From a checkpoint of a small contrastive image-text model: text encoder layers 7.
Rows from block 4 of the image encoder of a small contrastive image-text model, named by matrix and row number. Rows with one number belong to one neuron. Each number is 128 + 32 x the weight over its row's rms, rounded and kept within 0 to 255. All counts start at 0. Numbers have three digits each.
After each neuron's rows are labels from the 100 images, of 14848, where the neuron reaches its largest size: "lies over" is the class under the peak. Only what is clearly more common there than usual is listed. The data: rendered made-up planets. In brackets: how many of the 100.
# gate: MLP gate (encoder.blocks.4.mlp.gate.weight, 512x192), inputs 96-143
# fc1: MLP up (encoder.blocks.4.mlp.fc1.weight, 512x192), inputs 96-143
# fc2: MLP down (encoder.blocks.4.mlp.fc2.weight, 192x512, transposed), outputs 96-143

gate.68:138190113149187137155168145098144143112199104204121154096174144167170124101135125129141103122120119094137107134163129172167121141133130135146132
fc1.68:131103136175066162100160102126170146170138095134171128076174090070193065128083073151113163096115111177106142094133101116106153089151117086119076
fc2.68:091129090115107187110067151112157120125129123136054096137104100145083095140083205106194166126057086072124123084127121164102143175111152217130130
lies over: planet (93)

gate.340:103125134059095114145193136136126142114168198163137159136131139088121200131119198143101136133156092112166084090154157074129115084083128157108229
fc1.340:164150134092191179143121120130147123158149127157093171146103126126073127113154127118142136176147145088107211127162126159118116107086138131158170
fc2.340:206131181133097130126074129128094099189146052114117077131084107150132155129116108128149087186095179173106089187128124124088127149078070056097101
lies over: planet (70)

gate.280:134121153113148124151167130129107129127133056140166086150177097119063128153158136131202103125133100153190113078150119132121097127106144153117153
fc1.280:152207118091046162133128159105085087146196100121105122091155128108164181094187158181117107177101143164128122138118166149183132098136129121123148
fc2.280:143133123149183100128124155167123125131094129125116096111137150119083137161095146125098132056221062162128180139153124120091138106186073144105097
lies over: ring (30)

gate.471:127159104022131104122089155131087136110133121133103117141125126135138095186047136107187127133193103152147084115116144110120136114114117118084197
fc1.471:158137110106085149209207153066141164131108152115172129118143130130126062162123147119142154095152102099114145133094096158158125108128113138089077
fc2.471:108115073131144108151096112148130134131171113108121142152130131101115126143147115190183191111123159142156065179085123124105131166137112113139106
lies over: ring (53)

gate.334:121106151070108122128127112114122071081146069133119131124071141127100099166114078181122149091124149150164081134173122129141130153113115130216173
fc1.334:117139154120123093115081090130147144170120138132130129120120122148146111131119093088217124099122146119095107166119109169145098142136129134166144
fc2.334:115116146143091126149150128140124158123106137082153158124129153151146064176112163171123163188055150124114122084091092143127142161132137125138090
lies over: planet (89)

gate.434:075116128119042149124171091095088102106145168163103121127132096224130179118158195172119142057113123081126086079127077179142089107109166079141114
fc1.434:059127152132109171203130190094098188127115143162110128117117146126109146111113120067152163111092133121158140083054115072147173035128056164152123
fc2.434:145154151134128093121137210200119078102131098119134076143109122162106080136131161000095132124167121121124129117121127147112132149170120146151166
lies over: ring (32)

gate.193:125092129115118137132121120097118136165177122188067147123087168184113128105187130123100072115087121173131187104148116154103056102159120160115090
fc1.193:130070117133113088129127140097118076138147096162120140150157090106124122158127136189125129130134137129170126187146122149130161121159163129127113
fc2.193:173136146135124110092126160127141109196145152145193130114121098131156096140081122116117116221151144152115136183133154120121109129115124088141143
lies over: planet (84)

gate.339:128145154124131091121146131204130095118168145145124107163130107136135148124116124158117175102173165143131164132148149128097068132176124083074139
fc1.339:108113118117183131167132136159071071072161109141121177139150167181126032134076133174210148141083121123131131121066175151117172142154076097129127
fc2.339:129127104126086112120126144113101101165126159081124158132140111123196109176121171089116115131124127096168102156088128116118117093133179055154106
lies over: planet (100)

gate.12:128113164152122192192116147140151044129145149155088160174104087167200146065131095102125118127125129106180145154166103125125161116141171127133109
fc1.12:126157152090061111125186128116193102106136135128135140107234140097133178142114155125086077197102193128146170140145153167112132087149126135095138
fc2.12:130097124077132074128107088138097098177127123155155124134098074121124121136103102149137099129136147123108171136156118126112163106147131076168149
lies over: planet (71)

gate.14:126130126127108131166149138135157133130134161145086129154081084140071089161117133159144129118128138143169101092180153158063110127123109121104149
fc1.14:122148088135142102106077097099128097103129127186109057149184160186177106140175096207108121147102142111083152125102064146121103149155161138132112
fc2.14:040118148099081120144165120144142230090130139143124169146153132109084134141151133133080163150099122149137198119129133094158103132129140123091147
lies over: ring (47)

gate.384:146092192109127161141040111160138137120108173174129127121173079169127131127104090138166179204124126194133116150117105143116150149203184098106211
fc1.384:150115087128206114129133110127242139101126128094152143215204146167154130130142108135146137121082149086106103139141103096111120122100113165158101
fc2.384:076149090114179130143112135181087121139149192119167126140102109130116045103187113126167098128111110078149086126156121092155182140117111184088145
lies over: planet (95)

gate.75:153133138159166091150099111026057075145087114148133119158141170122118061205117166147136171123107088107139126139203115133144110151062141124130143
fc1.75:115136124126129139067137157083124129170105155042129122152120074106050137129088067133072166094087107101136168126181187109100120138084171158194095
fc2.75:126151072066086115122146084129130113136116137128057131125167130158131124106147104121205131163133151161113155143149086140117097138127125125078080
lies over: planet (67)

gate.41:165137116124129116059061131064143105159149125144114182171131127096137161119120186098208046116171059168163132120166125123197160126097116042111141
fc1.41:139158137138137170129085077107125160103119165117069105140098135075078102140136179145105151114121148108174151055181134118118197141123131104110093
fc2.41:103186103149150124176125179112131125152087153052145118100128169169119087117162131078138149134131079076160155110114132093127110160136126140085072
lies over: planet (59)

gate.417:190129110086119155122081131175216123132127129110065127119166104126152126136158154176141097069115145130134121096134162150155159109105153127149206
fc1.417:140128160090178080095145126119121137127140130131114146069144134170100127096124169136135123138107102095157181142156150088092207130133136151153127
fc2.417:118127073184020105110119127099180137109188139149172120131169120151118169150108114172129152146168131156141137137122129150135126137170132091116126
lies over: planet (66)

gate.63:124133120129088136075169165159171126083092195079095180105131105107076122120193139137106168117148133187123116122134111153164129107115116106154130
fc1.63:128198133110093187112211131116121146126121135132117122151120140121120039071118147109173144096116122162162169122113128133127115130097105140109153
fc2.63:110159130172150121150116131153151115068113099050156085184061155136210184199057078128136109129171124158111111083135145099129084129146068138060114
lies over: planet (98)

gate.490:128126139139150100132070192131108132155086193096148065115131063116206110152157127150094098092129119129106139140098108127124118102181101116127146
fc1.490:116111123122131156143124123163142120130130133095197106177171110208128078111116130135115121127064120118150128181101139132167144115131162129078165
fc2.490:241120137127119129101079144107131109128149069089091127171115101079050118128125074132174174166077115088132144160141137152115097080142126073118071
lies over: planet (60)

gate.289:139133111190114132123090091174129105113130095118131143099153081129148132116112011151174154152094145141136106133173115130108139176106142163165133
fc1.289:161086113180142121101112130129198116123216124133141198143176133117191150077089099169157138133072164107123109171119121166088153191135152119169148
fc2.289:129124140100064109111128052159120175120133128125147094105094103081121106177157132121125098108152129137117145131130133018129098099189109161125096
lies over: planet (100)

gate.441:128094141144141113133135081119143210134120121185125151132111111072122131104124124103052135133087089049174078079135140127059056110150157151129105
fc1.441:131100113114094125140120128104163107148116123104136097198045129166136143175148094126147130082086118125093196160158160101142130170112107141154087
fc2.441:162086152102173124101119123118118048135072093103120131117102147127080109184172133112155119108151111122138129129173128109133121122137130132109125
lies over: planet (66)

gate.181:127151117212162174142095134162128131110110143146137048103108124111123065104064126191129131064120087115089140137125152145120172180143088136100063
fc1.181:117080131128185121150201195139182123123089069105190139144147164138059154111157156144133164123161123081118133078096127120128138098173100126112133
fc2.181:142191181128208130131059165111156128116130121123138169139148170174131118115108111116089142155125161121122104120114119193070125167108227135140084
lies over: ring (57)

gate.407:136123029130088131113127117117130019066182177128117183140138118106171113128138133193073123155173124128132096162175129153129135137092124089119167
fc1.407:130129139102151138123094118135180063160094075080116137119054138113137126168168063075133145147129151083126136126148150129253016086128144128126130
fc2.407:128125166146174139134056127193086050115123134207142119122126099113149142105123208121117096130193117113116082136149130095029145172169105120115156
lies over: planet (99)

gate.261:110160114090126140112168150122142157152142148135046120136088117138140092120206127083145128077145130197147091150117137137091141129058074135125149
fc1.261:118063104120169122213119098117128159101121155111127127130160128173131102183182168229104130127130080094150125158103107073109147104175127143177129
fc2.261:125086168157130206170114063144162045152133159136128140163130021146111132149146109134137079163160023055145158130135120160139104130123119108142087
lies over: planet (99)

gate.396:185114136147134128112013114129093061138081115098134078143099114093097164202131145131162112170146196068139152149157122116144162108102127171162093
fc1.396:117118082131143094124132096122153119116189153112103124100137127130063174139133129166083128119168132132137118119104180174177131147139185159140120
fc2.396:168151164150126087152097143161115108079093152101082126081166184084176216081093169153165151093148167146091110142145160085128132109161113119099159
lies over: planet (65); ring (25)

gate.82:122144133177170168085103147129101171127170122107133129132065128124132128110127128186114135111113082149105122088128132212075100133224147105085093
fc1.82:071076128167109135132142134100125120197155148062110167154125154179123150153097096120121130179159103082157124126126140136075138138124172125139154
fc2.82:146105108154150090153116177132143130128231091130100095129095076083066086108181150132075118134182133167124167136118099119094094124146137146096112
lies over: ring (26)

gate.177:142127178131066129090153152086141129127108169153182113173083166066166119148109146138117134148133136166115119158128101152114117153168134139127108
fc1.177:073066144134115198156154161119127169133123152165118132143121122154131118108115124173113127056083135145174116176119130147117082110123167158137063
fc2.177:103184154151104117069122129115158085108110121159148141119123212169118112122147115126117088130130144142138140096050182194164150068132109160144161
lies over: ring (34)

gate.472:087124151178156130125039123117075120121131116157124127123131129138129136165145076111095165105104146141126143094140055099050121155123148090125132
fc1.472:083141000218203153167122116128146124088112152162109125129075116119111064099086125123173127133174118149101144154118134112062148120090130171181154
fc2.472:174127167067070068128190091122115205098131061163133139131135167117089118080100112159068143111122140152056089101130138111183162143124145142125124
lies over: ring (73)

gate.191:082119148147189143093098127160078137133147255140067093102122155127148131096146138120139200103190146115136115099136106190062111154087144110130118
fc1.191:099202102119168128118153115164133096137181084128139130141126107124176125083032101168090046117154097150110094117111114125101145110137123090177135
fc2.191:167145114121066159082072107061126184077097105114121107135191125102132127067107140122140094147078225169120177198148108185145122072128128094129093
lies over: ring (42)

gate.62:148103122123138140122117130175128154130181095112108115115120153152116106147139115135206153117151080168159128074133129092129138106119146137201154
fc1.62:088106167119127112092090095124090149082144129045114139155150127142079161128028144128114112122145149126164093188121111089086141128154140179166096
fc2.62:118069210112110115117134131150203184119166118129136131166159093162071074120195102104138099106144096150202094105103144101133132118137129085106117
lies over: planet (53)